A small masked image model, trained from scratch.
Model: 1.61M parameters, 48-pixel images, encoder arch vit, encoder norm rmsnorm, encoder activation swiglu, encoder patch size [6, 6], encoder layers 6, encoder width 128, decoder width 128, decoder layers 2.
Training: 12300 steps, batches of 512.
Data: trained on made-up road signs on poles, 122500 training examples, 51.4 epochs.
Rows from block 2 of the encoder, named by matrix and row number. Rows with one number belong to one neuron. Each number is 128 + 24 x the weight over its row's rms, rounded and kept within 0 to 255. All counts start at 0. Numbers have three digits each. After the name is the row's rms in percent of the matrix's.
# gate: MLP gate (encoder.blocks.2.mlp.gate.weight, 336x128), inputs 86-127
# fc1: MLP up (encoder.blocks.2.mlp.fc1.weight, 336x128), inputs 86-127
# fc2: MLP down (encoder.blocks.2.mlp.fc2.weight, 128x336, transposed), outputs 86-127
gate.80 096:139178122123129096120097130133192148127143144135131103116103106099129115112111161122155119114172133157139122079147154106115078
gate.81 115:134141119145122090086114124149104120126145146113102119142134140126142102105079141109068157139132110147138087095121110169139122
gate.82 091:123140126125151161123112146115119122154149117110144103113149167152088152076172113116114136123131095148167153088138134070148141
gate.83 096:105149140125139162128137133141157128187147140117148141160152146133118163064117097154123131082114146105152106134145150118157110
gate.84 114:128133083122134145136094135149142149186126114143162114126097117138105147164154091160114121168145168118129126135107091162146117
gate.85 098:153073130113160113130146179102128118171146113165134076102140105142098105135149103145140145127123111110142103116143108152150124
gate.86 099:160159093141123081132149146162157115126115132130170156112082146122101130164176107146144120175140137114113139067076114140134120
gate.87 121:155166141161127109134112134075155138128154127187093113159174101101114157128100121149084150122151142121153147149135082125133116
gate.88 097:134144143141123096142114131121116136117133156137116141133133169122121107169133109141142131162104155101128101108117106157106153
gate.89 120:136106138094123147170184173080119112087149100139172110137111118128161141110118110087140148116113112099135142122132085121143123
gate.90 093:119126122138128135158102111125132119108114142135116115139113113096123128110152153134160102138151174131140113129106143193057155
gate.91 113:094058102135194117117111116149132084113120147149124144132100110134125132174201139108115107124112124126142141139109121149107125
gate.92 093:093117115172124122106187134147121117119107148152131150108092157115093116099131113162143122185135138119108158141175108111135175
gate.93 079:143091127111083132151158096128123114120126092131146127126136128174182160125169128110154124087163124147133112125159130129177105
gate.94 082:159118132130112111118140118097138135128112064141146132153154141126144173123131131151105138132176129085117165156115087097103109
gate.95 074:111128119098134114102155100144069109107124135140150137123129150124102118154135083123149163158105130109119132157101154153108137
gate.96 106:111119125133135118062156094135116134116120122165110145085159142153122159136129122133107162184129112121138154143139120110135084
gate.97 094:126157143183123139145126150122113112095140154131106150166137131138094136136132135173151124106162099124152139138166126145097160
gate.98 104:144093086146132107123129095133095115117122150126140109153093142102151099164128116083089115154125190114147085118101103159112145
gate.99 094:137113158129134085131133119125161142116137099110115155128177139153128123117121151152106138140149138105156111146150102129105147
gate.100 083:129103129123148144171139084156095090124138075132113126124126140140096088119155157133137138129100082152096109128147173108074137
gate.101 089:066108132142092153127135137155103107097159131135115178124058131126118112155118096122112139121102131134109120107098162141129143
gate.102 095:099101131140151141148139108130125133111122137151105122165136141116065154097114105139133109092130131081113090089118144114137166
gate.103 096:120072087137114166137099160146108120108116141167132151136162157160126128110127111124161123138156133114134115142162087147171137
gate.104 092:111141134100150152129142151171115148077111132148101174123117111129092130119075146153111123156126138145144112113124128097133143
gate.105 097:077120117132117144136121114111134134125149090134173110121148146126143121116116106143114144133131162114141154112137125131106115
gate.106 094:139100141124121165130149099076104147150143142126129138119126106104154152126082122114089124103148111135085104143121094105110133
gate.107 092:131111116157154140131143127093176145145132123144154126128120097127148139114135126111134130133097143127142159121135160139106131
gate.108 107:158133112107098120101116090157074103122135135138138089117102135087087139123148121147120098152120137113142157107120127143074103
gate.109 105:119142136123122150121112092138142105145106107170136111152118115145129144157097069106129131141141150084137084134123118192131090
gate.110 101:097102100172143141126119108135139120107134123095139153153140114125171135075153125112108096132127125116145121125100163100127129
gate.111 095:130134151120149142095112119132180144115126108142129196122145074142157131124136122123131129142142107121130133174124093107184138
gate.112 087:108124134136124156119104095148094095087092124112114183132113134143088140117150086150157147143133132105121126138160090128134147
gate.113 073:127133086122147129096136091125036082129151164105137123098092099119141119131148091100127091155121105124128133128113108107148104
gate.114 102:151173124133101135118134138139123149121097096177122078112141136157099120108104123116147143135160099166116175183146134137148109
gate.115 096:086055109116146204106142091129127122123139123116124149117092132152174112117164131131154107136114116149137124147136108122086114
gate.116 098:160144099131138120085145105134134103150230144139167138137126124119131142098151141120106085129157124147153151120112131130125108
gate.117 118:160122096123122120116159101130117145178190151132148155107125124126122140143135169139094099151133100122139146114158146128095113
gate.118 076:109150137141123122130150115114152175121114126174116130156118100142088112105105122108103162124081153109139070114175191148152174
gate.119 129:118147144138130134063097108109141155103131125151086151133173113131153130104086125114063150146118135126079127113108089122125116
gate.120 100:166176110070076124117116102064147115107123133131135111095067134111105142088114074122130131089102133114078176119141127122099179
gate.121 094:147113096138103130109151119102155128118101101110136119112134124125139091161125146137148136140131101132127143089095150114123141
gate.122 116:115167105096120103111104179108119118116144114161132104155157153114127181110100128114098137131145140139116139144171105079134167
gate.123 075:145158118115117178157124103116088105125133133127111118112087136122147115105133135096135123102130128136158123113167122146128127
gate.124 107:085128113139127120149148078132152141167109163125131116186126151126119121134144139139087124120107132128115119143145135105099132
gate.125 089:138138151126164144101145089141127142131138135198144102118108136147133130130129133155065144122101121123076108107116125121086157
gate.126 104:165140140118092130160128116135102116133141126114152133096123165123142133090142100108143130115164107135132157126142115154163127
gate.127 084:132093137143111131140141164139136100158153146115186091131108096128110100140119131099129099141110117120102080096127126161130097
gate.128 086:124099122112130135130137144099154148129153147144090119157120174130083126123177141148137152135160133130136111138142132165096088
gate.129 096:131146131186132129116152090103131145134130133078104130141131149119103094136177151149109108102122078121098164157150109107058138
gate.130 106:150173100133101161131134136143157151161142110096154077106129109134097142124144127112080146086125117140123098123108110136137110
gate.131 105:142151126135168135116126101098141136101139087147174122137111064132119163136118116128113142121147174118113125134116124079082127
gate.132 085:094132182084122076161097114117096112088105114128133113084124138178106140143159088146138137139061108118118132144130138135096144
gate.133 093:147130139118156118102115190088126130127136105125145137127153138148126118132148069089140154126128074129143122127151139149135159
gate.134 105:138130143130117143140119113135140110097124171170154132113097135126121129130121082145159108121093159112101124153101127138100117
gate.135 087:174131107143098096146095122185108152141123159135129136098116135152145131155119132167144153130124146116104139106121116182146094
gate.136 094:124070125115056129114121095090123122119129127178090097135124100080122158122126138119118116106163143114126121122139099116113099
gate.137 103:138101137115153139135165081134153083147156156090149137129113125127155106125094073096152126134093128123134119126111139112109178
gate.138 084:129151140136106120129124126147091170130133110100107163136126139124143186143113141134134158162169137114147110137169154154183156
gate.139 101:132136148138094154124126156087129137086112130100084139196148160124131132150093114123106151143141108124142117160088116120084128
gate.140 091:111130102085153155140125156125131080135180131169115090147135145111136088099155111076143093100148091133078133120141140119147199
gate.141 101:181097091099135180104168083124152115134146126131096115103137150120135110131144130086140135086171091120143104142163132109170110
gate.142 097:141117088159159144157144149082145150147150146080144150098148110117159099136144162132098142132112165136140140139092126129126140
gate.143 092:151088092133108105165123076137118116109113152125100136103140144128136082134095135168154151160104107142148128122144149133147146
gate.144 090:123152138137118154173108172122154161129111105088123143185121135125149123123132171137133167130177153145149121101148115128125061
gate.145 084:125116122157161163186115176123136133114127125127150180130137113099088127128129113130092146148154135120147141137134124106149122
gate.146 102:201149100134084162165129171115122124111130167146149152141114140106103138117110144152103114141127119125109089123163122136154100
gate.147 097:144129097135153143125145134122130116147130123142131120159126123136154135130148078062128153096186134122103140112107159167165139
gate.148 087:142128117138100119142154182126111125092177167149143133152111109071129158128136121118108114149113141100128137158095115102087151
gate.149 089:134106134091100159149110118116070094113098115138119097135127122129127132131150119142167109131148116092110099119149097111157108
gate.150 090:158111141137142180119125152158130140151109095168093134145118081133140102120123176109136151093153141139142144177166078130137136
gate.151 095:097120101118118118123095132132078072109109095132135110099154129143139128132149101132082115170130127079114081151153105123149094
gate.152 097:114141141119173127099111169162149117087132122117094094134152144135151171108112121132100058169145131153141103150118141115141137
gate.153 100:134159146153121135148085090091127181161123119106130116143123161135157104112150144150145152098125133156133103134121121096115105
gate.154 086:137135126159137128117139094135127131114145164122168168173114165126186120129106129185091044176085117119134117129116127162127132
gate.155 101:175132141129118106132160110103152165117127116092135140154127112125141106118127151163105080124126164116160127141134107111108134
gate.156 088:107106091120138151103123175132133102154112123120150154130146114158150133154149134131163145166151112147095139121150100193141132
gate.157 083:129073130130114101091131131189092070116100125131111151160115110147141120153149132124107127168142097051144106140124124162094169
gate.158 110:133130109142119147098155090139096134122151140119146124166127131080127119128127121114098096160111124108118110103111155151118157
gate.159 085:100124125107152125134104153091152134129147092152109099149146136088141124153146130122144147158139178109109107101129116127089104
gate.160 088:117092124115122107111111114139121121132121130101149132153101148125147115142151120116126129162159100138037136160133138128194145
gate.161 115:121127111111117153161145113161125126119144139156133115074138138117111122096129112122139104115129117115150093082109134096096120
gate.162 088:129157156105115102119146173128093111145086111164114128124131135139189124142112150136123149120122096157098144171160154139156141
gate.163 079:094086171115130130084133128138121129113136152131112145136139160139135178133183160150123110122176111143127153102090150163129114
gate.164 095:163127136128139116137130164059175155160141110116142102101161145128135159094101120156060089145144121132123138109135117094115131
gate.165 098:088129164129121150138146140137115107111097115165134105105128116082174128071159134132129084159142137148150130130128152166138144
gate.166 096:123109145118122129093152125152080096164140147152180122129102135107175140116122124115142079107102119135093165121106148126137122
gate.167 092:166115096122127115088129120098134136112115127139141157114124151155151128127154128092076097068146075105151117133111098115120081
gate.168 100:152095106134144140103125127110158122119130160122145117146137123102169132076105132123140125105113083139089128127072181141141140
gate.169 107:143116122114158118088176179150140124139151109133158074087113115139144188121128121120103127090156113109127158156125102142136146
gate.170 089:123168124085109130172113094166150123130138100162104126164135152131090160133139125131125087119195086136117109113101117111084153
fc1.80 103:147123154131106135106140123118117110125135138142125132114148113111133125142139141185116164101128094133215158122140131130132130
fc1.81 088:136130091070120133144097141113148107129163122130140110120143133150119131138132120096098085136148135111107103142138127141132136
fc1.82 101:108159133121112097098139134101118145111125113048119185160134133089118115173136141131137171114144131151183138102089139130134106
fc1.83 099:089157119127093109125060121101151151159126145129088106113167117147092149119136134130115142118113134155154079128107105091134107
fc1.84 111:147117156107154114143099168134155121110117121101151124136097106122136094169114121099098099137095130084150129136127156168125130
fc1.85 099:116131154078142171149123158125096173159132150152115146192188144162137114146110122102158138127122131133167117092114123163180144
fc1.86 100:116136113130145122123117102134201138109076145100106131119171145128147054124138136177116118152117150108118131128140111164138155
fc1.87 109:132112104140111108109139112153109091107126115114157118121116123163103122107151143110185114159166127097154080097104143155123102
fc1.88 099:112117146149116076139133125116105113109182124092096120140116105110110137125127139152089126123146129139176110112100130134103091
fc1.89 120:139153141134115102109118108165152112155118132139119112106129095109137108117150142143141096134145137130101158114154102114125132
fc1.90 084:152075145087134119108119128099101134132180123129136100131131126129118157096134128140132090112160161107095167124130106141087129
fc1.91 096:124190120137138108159117140156146104154124093101127087111145146146129175107113123101118135131138100103126124124127105095113143
fc1.92 102:094116136147074120155148154132129141125147135187121115139124056076117189153128134106094154135120128104157104129140111161136168
fc1.93 086:127124121132127167163116121180065089099138118130115107130129101083112127103135110094149114120134127105137146146132138154119165
fc1.94 097:137129132091110130086104079113133163140130138153138176169114132108096152145100143126112093128142202116128181130146128124113075
fc1.95 087:137128129124134084173129109128109149096140124135064164148155129153164121130134113125153169146105121104128154161210142125124161
fc1.96 114:127109132117130118126144146121137139129114114128141114123093146131110172101181127144121099123145132133091137122124142113170096
fc1.97 110:129119133139134175103180092137125147143099125085149163103146093160111117142083114136118117112123153115127123133134106160090123
fc1.98 109:134132131115131147095090154123113075130147113140122116129097095111108099114135121171115118135105112122147165120118086121122103
fc1.99 098:088136125134146115145126120141125132090092140141125100140139135129160136204166105073111126146106098126098118115119121136102133
fc1.100 091:101108132110160087118104116125158138155125133109137103122130122152104126114074143096080135151129113128143097132120187117125138
fc1.101 097:093097135076133146149108201123107118122098135158161116136129156116105109127162121135125104153113096121102101155126134113109122
fc1.102 109:165140105127108129123068126156088145133130120148118125098128124131139133142176151159128166140170123123130173132133119088139111
fc1.103 090:089139110131128153112091140121154132148140122118080100141105147125135141159097095128152079130126166101151161130131126149146095
fc1.104 082:099143133118142154156143115142083101130120140109083144151135144154133120119118106116128130082101113152142117119139130119161148
fc1.105 104:101123085111136124148079110131124111126119132116156131137137143122143127121087121113111128133093153109085117093123122150094114
fc1.106 091:103091140101102118131095131099187132117124078107120143182134139131115121174083099148109103103154147129129104099104173120118137
fc1.107 112:107136147153102090128121031157145127113112119084123091161095173109118124128096161103127134107150156117140155109090113142117132
fc1.108 103:139093118114179118153151119132141108089146115112134119126125135150073094104088113132132157129099149137141151099157114138141141
fc1.109 098:118121115116147088121165118116133159147125130105137135117133145135136162092154135115101097147125125126137125078086169145092123
fc1.110 103:116110122148136164142157113142105066091101101128135140085067127151126139155105091099132165140145122103165109123116083178143144
fc1.111 091:161142124156090156169149149154144094104120118180142141139116121107111129083124142161121138147172106146145118146112144122135165
fc1.112 083:114131149143129130109110162137088103133147162103117130120117155124106106183122161093114136142140110143122063153145130173127174
fc1.113 098:138141132132143116114119158123106141097098118155118108095132103135158145131155103135133167135159131111114111154165099123145182
fc1.114 111:155105109129116112141173109158102112157137109136180123144088138143146143111117099102117114125088119111152157140112123104124138
fc1.115 106:174104116157117126090135121129100102122156143138125158125108161142140121158144151129112142136154114117139124120117083140138166
fc1.116 101:115110122085109144151146116117139123100107060086095110143143120143128092105162142154138156121105113119154102108152097120168106
fc1.117 093:136106105138120120141146104170166144174126110115123129127089132152128175082135128143124125128136138108103149126120143171122117
fc1.118 082:115138135138156126163163110149123130146130114160124116175170121114156118137139142131140106080108096106148140138123132124142100
fc1.119 112:118097127114132104143143161127134101151142159117141089118131156138138130109158142129138123112175112123174133118133164151141142
fc1.120 095:107143181119166096123122137157128148085109107140109150121110096195091121138136097133137146143110182103136108154142116146093139
fc1.121 105:124146141112107144134135132122099122104098152108085169138108161173105112155116148117162133093123100136119122146214093129181093
fc1.122 091:180146134133098108155092118114143103175159098147118098118061151107188113105134100067139132114079147111126099150125122117124148
fc1.123 096:092130122162090127135165178136147113099121126126166106120110113084131107146074115113086161129135129105143131102127137149108136
fc1.124 099:170101148094133147105149095145120083142127139114111098117147111146110125099112154119130120123160133126199148132112122135119113
fc1.125 111:086050101108165130097148084141168103136105131156166137130154120130118098142116088128098132136135131135125099102152108138119126
fc1.126 107:124149135124098106123117128142114121099117155165134171111104150122142131111115132138174104144142130172115143125103148081160140
fc1.127 112:114141142120150162136152105097117126055116136129106139137121092118121109104120121074125125134100140122130102123114110122120160
fc1.128 087:165113125092120147135146124085119133127130090143133131099162190144138146156131125129126132142144117124081159113138155115152097
fc1.129 100:094172116162092111160158161103142142106096113081132121161138126110143141143176148115112154109078121115114146146114153122110117
fc1.130 103:154120123157118120147138092137118107112120131117123129136100153117119129177123135101097128159111153114176124216147132128114147
fc1.131 129:130105120142136144161150149155119134125132157118109129125112112115122129151170124162154116100125127153148137106120157139114130
fc1.132 103:148114118135133068111123103151133126156134135148178105123126144130085148127116073113123124115105132114154126153122114110138137
fc1.133 100:156154134109117130145121100110191169117114128092097172105127084107086115082160119117136134140176143094143103112129118090102083
fc1.134 092:089136120119081126127140152037167116108132109132125105142155142133142135109123096115146140145109102128101146093142134112129144
fc1.135 081:130134102115115123121101107081108116144191147097122114109136140140114096149114090115137078114149164118138136123122141134121087
fc1.136 094:171092081144123121124102106163124107133129141088129119112118129142115127115159145173158114113124152123097103113117122111140091
fc1.137 087:123142112127132135173149141105162126142123084135122124120154117095132068136086145172148135110144126128164092108139129118090150
fc1.138 082:086128138125107088102122173139199190151090092108118134161117106120115087123132119129123125137106144107097134136148110133112133
fc1.139 107:124113121154142133153107174164107141124144151066145141138176137154117155088168126145101132093143100138133159106093159113119113
fc1.140 088:111116111138107115132172124144112151151136148134197108121137153093130122085096133124132140114107136107108102079116140137105140
fc1.141 099:127151143124133108118117173142109133104150112131137104158147105108113142160079131156069136117111131134120105154142132129112150
fc1.142 094:167103135128155182107097129116116124112143142111157108151128152129128119089101124147136104152106129143130111108147121133108121
fc1.143 095:131151125115142137123097114146121138138122120173130137184128121141156095112150156076087117107108109128133119163107102133132128
fc1.144 092:168097119124093208136066137084114135157115119114099183135156098096113145120130155139144093091091110119116145096135119152127138
fc1.145 101:173145164107133129140147168140112140127146142152155085159146090153146135089152122129093164131124133120105143121133118093119159
fc1.146 115:123143115125094086133145097105114158083097126166147155157098162128166106135104164170131173100120144105109151137128129138138152
fc1.147 100:126139131151150156142067127148156150161111080150129125125129111138116142149140127126126109129157183177139123117171125091164121
fc1.148 103:154128110119167162190175116145098121152142149145101150123155119143123087162135163141137156132153126148153117128122116110094137
fc1.149 097:143124116129138125145128155141153156145119104097128081111148138183116162120155109135162118143130123123157176123118138136099132
fc1.150 098:078120134143108099165090120143139164138103148118117141157150141115073102129111153183151157133181175134149120105106123126078082
fc1.151 099:125115141135125162134063132133130111132137106140123122136137173116078063127071113115142104165165085144134135129169138144147160
fc1.152 101:108150139138123105126126119079116147135137161153130135129120120140113138152116158135109169134118114124141150141143100125078168
fc1.153 086:109093096121154114112102096104168119141135122146099117155147147072127120151135143160103133163138161148137144140090100128109125
fc1.154 105:118124112130117126176104123092145173129129104114106147134115114173154092122144167134152105148125082157123115122101151081095146
fc1.155 105:121119134134120119140144104149134152125110114091124146128171117116124149105152126128124144124176141113135152191142157145146129
fc1.156 088:110098130130112071147093134155133098126122155138129123096130138140108103125167163098163131149197097113137125139120134148142133
fc1.157 096:158145146125146125131095145127141109146118135128147148148168129175158179115119138143164166139124137129111160131160154137138134
fc1.158 105:094086112117132129106085124129155144137141161142104115133075125120095136075138102158150063111141128142101110112142129119121084
fc1.159 093:124123110124100132105104135144135133142151134121138151159133127152117193107154177154183163133124115172115153125142142079128120
fc1.160 090:125152152100142157123131115100116107148145134093157106141087122120121097148095125078135117115076132131132117140136141126156155
fc1.161 113:127139106143156119109085141124125138157101150086131139138122149142103137119149127160136103123146128125115091144158116162171087
fc1.162 088:140142120123119108065163118112140137187134141146107081132124132138142124137071097130138124127115152120110143171185094109137170
fc1.163 080:099143176163104164114099111099131159099126150118127134141132143094162126136112092164096153111110196153144143147128124126116161
fc1.164 097:128164171118085104158160104105116122141129170119135113140151105108143156127154122158125126098114138140145120124094196113161128
fc1.165 108:160159132089139175110167171077134093129132098085138102129116138115141113123113124099101122066123119136123137124097112127167083
fc1.166 095:113117149098167138126125136145133071098133090140138114122121129163127111118137109136172141149103140119133092065135164135113107
fc1.167 123:137166134158131150102152116116219159146108117105112129140127106104161104119138122126090172117132114116177119153101116119172104
fc1.168 091:113128134126112125137166075082141135149100132129122110103113109135161181130147114148138106123106136162126138159134130166106112
fc1.169 091:151163145144146124097152061165133125116151077139153128108137138153149164104124153127117147122129118133065144150087129082099104
fc1.170 091:161150104113102117137145147149128148127156127160137123095167121142145158148120116121151105151148105125125124157126095119129079
fc2.80 097:142141160091101148119122132093156148135118127090150135112120117148114110108139092095151080129127158115136155137151081114156086
fc2.81 093:089120123163106131123138091122115112136112157074119126156156126163128122144158138149127181138123100123143143097112143110149124
fc2.82 102:140108131155126148105101126130139115133139080133134110125137163126137142136160095101094115129104099147100174133115197130136121
fc2.83 093:139137130105102089112135139135125128117117130105057139090094101109090150112178124100130109158186119117095139114141119116106089
fc2.84 119:101109107114151114105112052171126119146140132131105123133122170153138150112115103078136155144082088161098155095132101125081128
fc2.85 095:126145151139147130124161107126143112091127146146133158162094133090093122108156120126141124144148107107128119127107157113080106
fc2.86 105:090094115125152192148165091088144126121150126086117176125106113119148145062144098126161140145118164131101161123115121108138088
fc2.87 115:154158148131101125154103148100108134128124127151107161155125074108122120151116147141084133087139148154123143128146139156125137
fc2.88 095:139125114130134105138152131119105144135095112147162126106124113128121113157104152119106128081128122105165104123166186108162166
fc2.89 117:137174150156106107125075188127115126132128113145164100130153139107122146160150138125104113130147119140099131130127148137106126
fc2.90 109:089123148142135156148117149118139122136129119106135139135101154150121127163153077099146150115092096103138101134140108108105127
fc2.91 112:157148132131125167129142108072118143106095086139112165128121108104127123126137144096137118135128147173155098155137149143137137
fc2.92 104:114143116105148132077160118137127139155147116112159065130141143155095141128121112128109154085145155161163135129136168128130121
fc2.93 081:115140136091122147061128168132133119127119145114118100085137169107136118135146179157122152152136146129132150110120114111126164
fc2.94 104:146147148112101131110191125176134117100155089155150129123119148103167122140131074113143131136127137105123167119123103084150133
fc2.95 082:137127107123147156130137149080141113162133101143159145112146116115134151091149177089135121120120129132160166095139104122156117
fc2.96 110:088117109123102140158141080128170094155132134119160127149125161145135142138125102078118123138093109098141153130152154097154128
fc2.97 092:113129114114128105119094173119152142112130131126093123135130158131122136119128125127119147093113100188133106127121095149144129
fc2.98 124:155140111173139084116109145120117135150106173088085129075104096112174133140149159109126119140154174126107123105091150150153134
fc2.99 108:126154134115119175132116146147142123132140154129132174091064145122119090103097107141170125137141185120096143114151158093175138
fc2.100 104:129154132137143162109152149102133140110134148143119131126112119144153102136138087136133121107145197149123110175126093164124131
fc2.101 096:109109107140119097106112100125155131150125113134139112086134103166159129123146090132147109156089132071106128109115078139110121
fc2.102 102:113146160083175069150144122119135134156134104157107154145139159149086105122152113146126101112133135137132096110114138155088133
fc2.103 103:112062127162126146126087162113127146157151091172160103160166177140153105132128135139087122120113119073152149105129156179114154
fc2.104 099:121101089160163092135099121146137083159091101158124143123143148110154138171146115104128137154124102145102115131130174126098116
fc2.105 106:131144142109104103112152102152144135099102085183127165102127168117149157104123148079128126156119152120138140118146126116099158
fc2.106 093:107113085129140175146158160118148148155134076128152126093166104156159151091099096117183102102134156162122118088131148092148096
fc2.107 087:149117099162148141102151208150083117133132136088112129124115102133141152150079185114107126115139155102138116109105194144122118
fc2.108 107:138201117137109124093101112106134133160100174097104121172167137125172134147175119151124141121148120120056159154130158126113101
fc2.109 101:104115156129136130160106127147140135086131139162114103105093114120114162163066121120154145206138134142089103129165123140165102
fc2.110 109:106119129152156146141174124138133118066095098098113126137084162115121130096166119126103109129114147111154167130138139111121140
fc2.111 091:114115104128136107110121090155147116137135122092166103082149104154117124146142141146183104113148143146125135125137136132172117
fc2.112 093:149130125165139162137156129120116153160122082188127113119142140135145139074124150126154139091120098116168149113122097134125142
fc2.113 081:125113144130156134088153106122085146113181124138105149144123167122122108130118151138114175125119137136114139092083129131148154
fc2.114 109:111138128099163148110096117104133134112123088154144117110140099097115110142146169156115161149122134123113101145139181125113141
fc2.115 098:171095107111155125143144109121133147145115123129097116105121085129115102101080142142144107138154144110117124137099121127118092
fc2.116 093:138054135135150117141156107130107108181127140161154135119118144133113103112138094133122110095121113083138086098157147166099140
fc2.117 103:134140133102145123141099093113128152140162123197113105123133130095105086144075115131139139137117107132135105104106081128151139
fc2.118 085:132086110079161147118154104133122111164131117082156094126106169162144128125116191154114128141071134120134103146131106191145112
fc2.119 108:142138167133163130101115122112129161106144129153107121131115102117134128097109151144128178143175134150135126092099133109115146
fc2.120 095:134116097131111113156164083110152110148137104129136133144136145147135139133095132147140099152110102160102125155107160067139104
fc2.121 100:086141182137094111141147173091144124113116143135092160106134136146129128148117103127121187108098144121127173168160149094161161
fc2.122 094:118111108149145129133089098160097112123138141083105117169136100134110085128118148170111129174126141128136106093143119127132099
fc2.123 094:135152139104110111122114126133156117156103116146145102131155166102190144131183145128164146106137136115117124133158117178183187
fc2.124 082:150123163092125142130137114125121157091146118151111149170142122137088129141110089143123128123148100096068122166143124120083109
fc2.125 115:150100124149149141157101123112125123130107119122128177205168131164106147106068106119098128128096085079103109107128157137142118
fc2.126 109:120070138144149134137119113127115104105105137138122115146167155154128098133132132091108174148120117109126132136118137149098122
fc2.127 100:132122147097134142114111137178123108114123113105088118105128107104114103117126147089131138103141130101152115129095139177123144
fc2.128 101:133122136142140129149091143125143125135149152118143105139170155164131082152092116125160095148137092118124099140111109142122153
fc2.129 102:156075152150156168108078099145108111125149133191163113131093126107101104161113152125153124107132122126116068100111116197122115
fc2.130 107:149113111109101143152175098138106106110115142153158112109094114148146108097153123118121093146131137147104122118123116153131134
fc2.131 118:090085121122142136157128125168095112135105160079102100148142128121135113136179156173133117094139147129137094121134132167118124
fc2.132 099:125128125139120127126101144131135124142130104140118164150117137142143132108125117136120083148177110128129126141173080152093093
fc2.133 088:129176160107120171115084126099155123103137119159138138149103133150117149110066100187121153084106110143133131127135121093136105
fc2.134 096:185117156142127134173102107154099141149151117116088152129091135107135125146130124142134116136134160104113174129093113166130141
fc2.135 098:088103141161139100137179095125121117131113159166148152154092144105120122149109142107120130157128083135157097097129093090184133
fc2.136 097:114110126115129139125156095117120104134160120119134154153131102138140106143153182155105134071102120155128133097112142164095148
fc2.137 099:129108154063161140135149136104146109112090175132184124112093169127148125068164163098131154135112156116132140134099159139115122
fc2.138 095:091113123152105118117115104138141148068102114115143085111130137104163161095125119085111151157132075127119162132119119118114089
fc2.139 095:140100129107116147142127126155089133110110124161124105153129149138151118089131130123135161125151145145102114126104138113092140
fc2.140 094:085111142124170178146092092110126104097175130127134122122120147145096129107119114127173136125113118124127104140128108150139156
fc2.141 108:099114130097141094141145161122137117108139110145114122077104099135114127098144098105111112126119131071084118182127103137140124
fc2.142 106:158129134151098132117131168143110123097133132111069104103103104117117106143170169141139139142157155158140173141133139106136123
fc2.143 100:160120124093135140119118138093116165113116114091081131102153110115156081129091111146172153141169129173170131126168145169114121
fc2.144 096:086106113124094159149112093127127133100141107130119117140139136095082145112156100147126143110100107155133130124122132131114196
fc2.145 083:173132145101110134124137060125159147112130091112105117119158128123155154118166093111178142105138124109159121068124123122123127
fc2.146 116:094158110129106109141143140106130123108118124109082127115106138164169071135110148105102158141143129117116126152160167159151112
fc2.147 102:142144115088087146125129125129148141148136164118165127078133107148158134166141139127104094125154123152126113117150110118132128
fc2.148 101:110119136126122113111125131108110102078153089113149161099069107149109143127105168148113145107126100125150139158138148153134137
fc2.149 097:088121119122117114164119117078125134109138123134136119149192151134146109112171163136096130144123072150146164151135141093137148
fc2.150 098:181109149134147153151158120119148129125149136109131133126152137086148133083149085098124109075146118132156152108134079125166134
fc2.151 096:132113151112125123108149169133095145137122154102139096125120115151169116143158151133099151080143138095138127129118124174143129
fc2.152 106:138109089129093171143105132101090124084149114136128152129114101112128105114157133128148145072148072093140133078078168143126157
fc2.153 101:122141178098126090111132138096135117146141109171163152119093122099125139090167112115151116122114132110136104144117098120128153
fc2.154 102:087177137151118089116098154137138134129136121152089112104101103104149147106159140126132141125171169140133104065143134143143101
fc2.155 101:097130108130119118126074081116129116114141121181163114159145181114144185105099086103106142117099122132120095154107129135134134
fc2.156 079:104164089115096199143158142128115151144123152124119106144118100107130162120125159126142138105132094140117114143129132104128145
fc2.157 104:092130079109087116130187096119116128087131126124142102108135133101160169111125153133104133124116133150106109143105126133182090
fc2.158 107:139120130135147133127127149141143111155137149106192128161145130136176116153107115147148150137130149110186081061113125143154104
fc2.159 091:177142202162127132094147093133120086140125134143136116100095147165100162114174117099151099116109164149117112113111100178151148
fc2.160 094:146141112098131097134159117100114133099135152156131154176097145130106137122127089150132195112138103116102136148126134168082152
fc2.161 123:129166112078142124097135151082132141141104118159152125145174145148154051131059108108120142144125130145138136140152116142107150
fc2.162 083:143145101139152127138093145148132141074110127143135164102110135101113110095130136125161136163132086122158099107104137169132107
fc2.163 074:169120160161140127121156174137084104121106154119136093095097111104154096150165182101142140094126137121128152108126169149123124
fc2.164 096:114128127148131146124146135128122138117119113132159128125128099125140113165105155160151099197170153156156117128146164119075145
fc2.165 110:117122162106141102134132132172148118124136101143119159091125109067118136108160110159115090180119124131124147153132176147135152
fc2.166 109:141098131159116116165148110110114118153120140094094141092150147093161113143120142113132128076118139137076128125110189151096153
fc2.167 115:128127105125114151126099142067113136113133113123121161103143140127102116113151111136139107042114140094141160123089140122108071
fc2.168 103:151117120123161131142136132097111126149151175088107089117126153139127130102153140114161118128116183126106151072083166151117134
fc2.169 108:108094159141117134117090139127126112124119202128099113140114172128145042150103159141147124158160087136154133095121152099150155
fc2.170 088:126130120156166143102129127127134134117122196084120135100104108099153083115159135099150128102156155133131171126156166121129141